Rows from block 5 of the text encoder of a small contrastive audio-text model, named by matrix and row number. Rows with one number within an expert belong to one neuron, the router's apart. Each number is 500 + 25 x the weight over its row's rms, rounded and kept within 0 to 999. All counts start at 0. Numbers have three digits each.
Before each expert's rows are labels from the 100 texts, of 14848, where the router gives the expert most weight on average: "tokens" is the input token at the peak. Only what is clearly more common there than usual is listed. The data: two synthetic voices taking turns or overlapping, over music, noise or silence. In brackets: how many of the 100, against the usual share in percent.
# router: router (text_encoder.blocks.5.mlp.router.weight, 8x192), inputs 144-191
# gate: expert gate (text_encoder.blocks.5.mlp.gate, 8x48x192), inputs 144-191
# up: expert up (text_encoder.blocks.5.mlp.up, 8x48x192), inputs 144-191
# down: expert down (text_encoder.blocks.5.mlp.down, 8x192x48, transposed), outputs 144-191

# expert 5
tokens: "this" (9 vs 0.3); "please" (8 vs 0.3); "his" (8 vs 0.3)
router.5:488516544435501527523530495486512477487497482496538500513473448509558460509455510469469499433494495515509563508505532481472519529516489514494469
gate.0:511497533525523481499490498516531486548520457480484526488497507481528485516495498499490531497526492531515560482503519475489490512460526499520498
up.0:554509492562514568513522484490536484499496533469526494520531463446496456494472512515512536491502481513472517497525526469504485506538504483493495
down.0:531449461500476448474480466527474503444497466501494523526484507497495499549544510511527483481497532500499453473510463513520489512483511517482499
gate.1:508483531481470494522545505530499458546524475504509506498489467520510461497429499502486498493506483540507543525502497501457532501474510494477478
up.1:508522515509441499500505488529481502527496514486496481484536477487513476500497497486485518492527532521511520542523513516504519536470489488441527
down.1:494519489527562498490499499498510570511507463517489554522494473504453547531508543517546450523471491535486503486488505519508479531488499525517527
gate.2:517522473555497526529449498496498507507469552500501474495478518506500502486527438500529490491539510496519491533488533504500461473509479492493443
up.2:474504483499498487483515500507498553493558437526510523459518487484543522502481508550475497534480510497458493483504473477516467509480526505473503
down.2:480487473534515493500508490495523525494505498505524512544495524530495510525497489491481531480511482534516479469512464494497545509486479508508473
gate.3:541517503495518479484541521485510472528478466494508456526492498500484537524453539514507525505497552540506512495508501500481507481480536477523532
up.3:503511536464536518548473485507512490459532506500492438507474476535479462497482508505556485495534487498527554486508561544472485474501508506517493
down.3:491530514467511517534469534469544508493531472518520502512557519526485529503504472531458522485474501527490532481514544544548487511489528529491498
gate.4:527543493498516522473462498497497525495482502527479510517572521509493492519575495546505498468483488503497472482464506542541472526477464477474476
up.4:475481504512459472470524469520526448508520511506491488497521523469521475476494479503464553491514512491459478529480514446497472473504504543466516
down.4:548477498490476519515475485486513510472509514516551492494482454497473481473488466468530524533534463493502498510565523559527524519551485509500524
gate.5:464471488513527522496506508502474504499507516540516533488476504492551503512498487517503537440484538508510512494492544488522433560495486510458535
up.5:528563512457511474490514487500513557534533496467471497485502505514498509506542471489469434467504497499495496509500454476473530478494458447521508
down.5:513509531505560502483510480516427491520498517502468490525470508528457475503533536496487488559515455497483554502490493487507498495462500520491525
gate.6:447504531535509501496474494498479556544505487537504491515490507512504468521493509491507462469491527518536525506515540521438490489467510517500540
up.6:533523483530517517515512516470509532462508483499548531514498519541477520507480466511499500489484524468507471466514514490508489465512467497476493
down.6:460462461521517502514529499503500494517534497524459506512476550507485495509492494540542470448502556541512477523469479479567492510531501511510525
gate.7:500507518485530495517489518448488482545550526503498521522492492522520479529466482534426476451511477485520479480462536459497467514529468522479465
up.7:485489495490445498492493471512584559518488462455504476507510469508499514504521490507482547484523476496514490537538500489516525485508475484511500
down.7:538507486522523507536471517509467533495468491493471490498558506457496502484530481496509524491552498504459505528508552523496523493447504466533512
gate.8:488487470518469552495496485483543496462462522523536502523533459512476485488507512483483556514494472496449487515523478514571523502573500511488507
up.8:476475536502492444495488450562479553494514465513470547484505513525545467539506493498497505502510500508505529507518507482505456540484479510507467
down.8:494465530518519475493549488510503525508491500503511525484466520519508497495443518485531500476506512503468528490483510462529481472487461512468471
gate.9:476481478487476493561482503504503455463492517528533501485480497513513486474494493460522541526495491509490491514517483519527533490530494536476519
up.9:492522480510483488498487510489500554501443514522504488516514485509524460515512545468537486505504497526518542506517505560509464523477467451472539
down.9:510548494493517517514504505495513501446520476542500468508509524498529534501516474550517478535515509559496522489481515513515498530531502494498474
gate.10:527505495510477470491490466532492513502503527533495499512517483525503479496493497512494534520525455478457538532501532474533496499506491535475473
up.10:508471490469494497535496522489498508497510459513527529487490493527490536480518508484493522553479487498480447513495465523537503459507501526489475
down.10:505501517490491528468532510488507455440480479542522507532454486518475522452461525484503489535493498490468472522553482501492520482514493508503490
gate.11:526520505509477511537501469514474455522489544515495495462510481439542489506493489509471549488485511476485516515514552508473472536482475497460492
up.11:480472490492480486505505531481505524458532478465488493507509528537486532484482503511536479511517522540525471497486443467520537497494501493561515
down.11:495524533517502510490498526477486513505492495513504493467538473504521534504509459487524436494500491512507463467524504422494548489512467459542508

# expert 1
tokens: "-" (24 vs 9.8); "sang" (7 vs 0.3)
router.1:508453523528472471485508519532493525546512490527488485470498573512479505517497451464436504522461498474512462509490514517510493471476477455475482
gate.0:474489524532481485512498489502517441482487478523483473492496533493511499486526508504498539472483483491543498516493443525505511498540505518498531
up.0:524471495484498505499487541521523498454533480464480542499532488513506463462478483500508493480506557509451459514501485482501544498487529441514479
down.0:518498525523515476471478539518510501513487482489460534483502537479522483504502499519548488472458478508507504495503493487503458515516467476493501
gate.1:497498481507501505472503489508483563542538517509520482447508494506506476526457477474494459528507468523515470522557469462457533489520496496529523
up.1:493487467483509494492498498516506489493535508493535484509551460470496473517507516525476500519518472483470514499494490460497476502462487482479529
down.1:525511514485503495487482463518534481539537499492534503519523503463532490540527521495499534465464468491521534527515518503441468511468511502480483
gate.2:509504453463493504531513470523508535524516517505547471538539441513485511512472514497488468495502510446464563518518547507509486507484433502486452
up.2:500504516436469482475517507475515490479530454502503510478535545524523507493495551493505508507521526509518457519470459482502528454511524494563483
down.2:504490510474485508514510449519503501501562472486522556484475460484452539519519521512492494497494495467502509494519502532509497461519505501527507
gate.3:490486517486482508507473542474526504509516529502523490443508490518516519501487451468519479508494488489465522493550501462492502498536469472516487
up.3:480474489501521526511502504472524474458462514505464503526510512468498528489496508532513488461498517532531455483478466522517509518530489501557549
down.3:519526495500496469532501458544468504488497479491464486486510496459507446465493519518505481497472516532489480478475513512452468500508512486489501
gate.4:540482517515492525455478469521519468456487499516507522519471516539495519474496478469483512471526473512505515528514500502488519508514540508483527
up.4:475534475539477515467537487532472503532490531489522505475474493480543440460469479482498524471487500483471489536506483529550517475523487507519494
down.4:539526517460528540496513499481472503504479479507496503491508498527488493496477477484549474538494461506485546483501494519487489500509468502506522
gate.5:528478538482519494488549506498503515539430523503452468488506548490528550532494479482478497453466559503491492475453541515523488487485463467518534
up.5:496497486460471484495514495505485506483567488488584486529491489513493500493490493478508501572558487482482502521532485469503522467504522549501473
down.5:526525456516478520502462532462522511514501469506506436521483525536511474489530497514511555477501501532509494522537495530477519494513539507489502
gate.6:498510497487525483541506511498519504505484537513526474527506510498489510536512496491493496538464510443472524493498548494506479475522454493447519
up.6:465477564529486497478467491508517449503492501515484544500540495495503484477498516504503459481497446494544506505496474495482499519502491479474525
down.6:474460477470492519522484498467476525499445506494493540493550469553500495492492443504506481509511499494501531489527469522467543498483478533521514
gate.7:471525494522501529507510530521508479490532471503502493519522516491509480513527516544514524513510520498456463536514497518516510502475526493467485
up.7:454519428528505520536507512522473492545485500519514451496489525492504539498506499490542486466498465507484499511474481516515532482503495490519508
down.7:554550465471504479491513435511464495528496473480492523517505504485528512486506497511502530521528484517496511518543469491541488540508480509528504
gate.8:478476505495476481484465469482462512487515505523527516470530462487514482488509544467495535502506500491515540511544505498508476502493477523497516
up.8:478531533496505456466427520513485516522517486532497488505508529522535467534517470497514485490492484496530515515504472547506465533496481489514471
down.8:488485529521479505476468510514490497514530487509519473514482486508488490511529526493511500487474554497492492514523561499448489515493516483506483
gate.9:495484499545485504499480502533499520493503545510520513532497483528518468517493525489499555507465462503476461479518508498507475521527491496490503
up.9:508470535501499468484515510480501492506502490504494503483501524502504485480485436495537520502510529470547511517504491508438526489523510516536551
down.9:515492501484517503502480472488491526544493464496518531486565439510550485520505509498531504549479530501466498442519518481461463503489480512527471
gate.10:484462498528494492468483530529509503486510555508530488536503508548507487503502475469509496495474449495493475487509499479537461510503487469512487
up.10:485511522494505509430480476505494500533491493526481453464547503486555510467533474451509550514508505509525499506519475515498497538563531459505490
down.10:489475514478502537462476440525520498516485489518560518492510463490535493500515492496512496502502488530467533460538526444470519555520511480502469
gate.11:437508504494485532481490481512511507481458519509516484517502463495513428491489500502504503450502470527519490511541495467474507559530521484520518
up.11:533550517464541503533482471498493480533556499504464528478505520467471546501470445520509454485510545500505468486474505468503509483513471502489488
down.11:472530493465480451511530490523535466457471497461471470511480545465477487498510517510515482482522503531495499532507518485495489445495491503486540

# expert 4
tokens: "forest" (14 vs 0.3); "station" (9 vs 0.3); "lost" (7 vs 0.3)
router.4:533541520476511542525498517511487508470511484498515522536465509493486572506494468495510479541474506487501542481557507517505513509476492462487546
gate.0:537516484465516497525492495499518483475499477487472507494523498495495532518482449521530537481538545523516515457484496516522513537474500490528530
up.0:440537534498483469505495477548497469503530495475523508477509483493509503500490509511475527469475473534512498508490493472468512532467530511506495
down.0:466480504513470458485475531501482517579531530532497466463514500508503508507499460505508492463466520494527506489498509504493516483482533468472506
gate.1:529517521481493479502509508501509458546502481475448493518453521461502489451510567501516459497510458520521532511477460507481528510526518518507496
up.1:502498469521546526519476467513502538482509531480533487467557475508511503558513444481484500489534509500495484508517569507528487496470448438498519
down.1:468542460527533519548509471452518523509505513500499505473489485506520475503489514544524496496496479509508489477522485546476492519519474482502503
gate.2:544525486540543501543482483500526484530447491449455488491529527512451529504519512541521489508508528480499522502490548513495500500492520498481529
up.2:526502501545518544503497485482535489496491517504476457528481446490467502488498469512491495524535484489514509535476489498492504480528475520492505
down.2:495518485493513536493486513481504513508488467523496506507516497480474526490502501508520495504509492496491482515521489481493544463510489532482450
gate.3:535499448507468536528497504535481526491481499487531512520493492543465490486495480487532485516462489498469467489509464510544534483530513457511492
up.3:517480505465534523473477493496497486436504494506488519512472499515479535561574516511485531462502511512512464465479515509489501513482523562489475
down.3:516502508574529521525495544505514509489419514482440520474501475488499481493473493538499503513482499511480509496491480493535501469502516506532498
gate.4:520486522485472510487509465494491468474532503498522515491555470521472525482504487462501511505519503455482544508502550457447479498486528510486486
up.4:524474501493478531494484482481491486493539524517527541500536485489482515515517511487510484534518503435459525524486539474507452462490514527493501
down.4:509486516486507495519462510501471481520501498484537452515472481503528504499502539516551513501524474531469496531478493582485524465482522523502546
gate.5:501490552484516471533461432511490470524490498506460498513490511479517513532489502481498505491492471534547538466537556489472495522479505481529509
up.5:488499487503528513526463477500509524541526509501486496544494481479482522505514481493532513522557462512524525478501561513495511523512510545503529
down.5:470444548438518514489528470493532490508543489525458479489522517508536484508541493466474505458514482492518509515479502493473515462509505486497480
gate.6:527523486515451535518510489514472495494507488474495459483497500519462497451484484480502504516451466494484494500524473482465557448487500480480527
up.6:485507495496497513486504529510528513453490540548484486544484490516519472502482504501532536470490517515523512490495551531471494481513524517534496
down.6:492493532486513527508492517566507456481460496534482505511527484532487480479510519542454497483485480508512510482486515494493516525527518480539462
gate.7:491518520471489508554500419544508474514567468476469529477534518490475518492505471526524497491543493492485507532507488494469570494504523472496498
up.7:517490489523514482467489535471500522489457562532527485513467492520535440537481538474468506498483495501515486484504555473526459491516473532501498
down.7:494495476481521505489499510511536533509531474479512503485502471513509485514492525507541496499512494517500479497543542497496521527493530492534462
gate.8:489499480451453474514511507525526503458479494519518488505531479515506509468481510522472513533461552491489509527536508510506495452485491471484514
up.8:527508487514490499510509531501476475525470500481482491487473530441501504519472489481519513511519494494510528524513448502522523520559528530532516
down.8:506484504457486478506497482487490514513544470543504467507560501490519439474513511485486467476491517487496522536486529473513499489510486494495496
gate.9:585532485459482544534494495448534482490483530503549469503505457469499517500484531485501501524533502483506527509514544516485496484501529502514499
up.9:512487488487499529476477509452487467470475537533509518509497507455509494519483472509480482512541529524491490513524509498506447482522456483524497
down.9:493468513495538493516539530518536493490491468465461541527487517538532521512501494495488491509543504536508505460450491532502541521504494452522484
gate.10:470527473539516507450483504522546498502516509520505525539497464476560488506527512504483502500520460557458520498480505483527482507540504508536484
up.10:477494483502541537499512509486515475500452504525541522482483485477536475487486545503500506515524461488461521517501499497524487502517502495532464
down.10:507465514496502472469476482511518495471453502533531519461485505510443507528494548465506527483530512503469485485468496534518488525496553548509512
gate.11:476493531497486494489513484550488474532528468520494476486503504468507485465489539480474496524484515477512512506531499503470519481472548458480525
up.11:539501465532497541469509520444523478466481527500544473510476477507511486510498491506501498507521458522462501528482523517513508484536499509516456
down.11:490504461463507499481476446495527507506492494479527490533505524466538509548504536507497519516511521552509469527519513500531544535505483501464518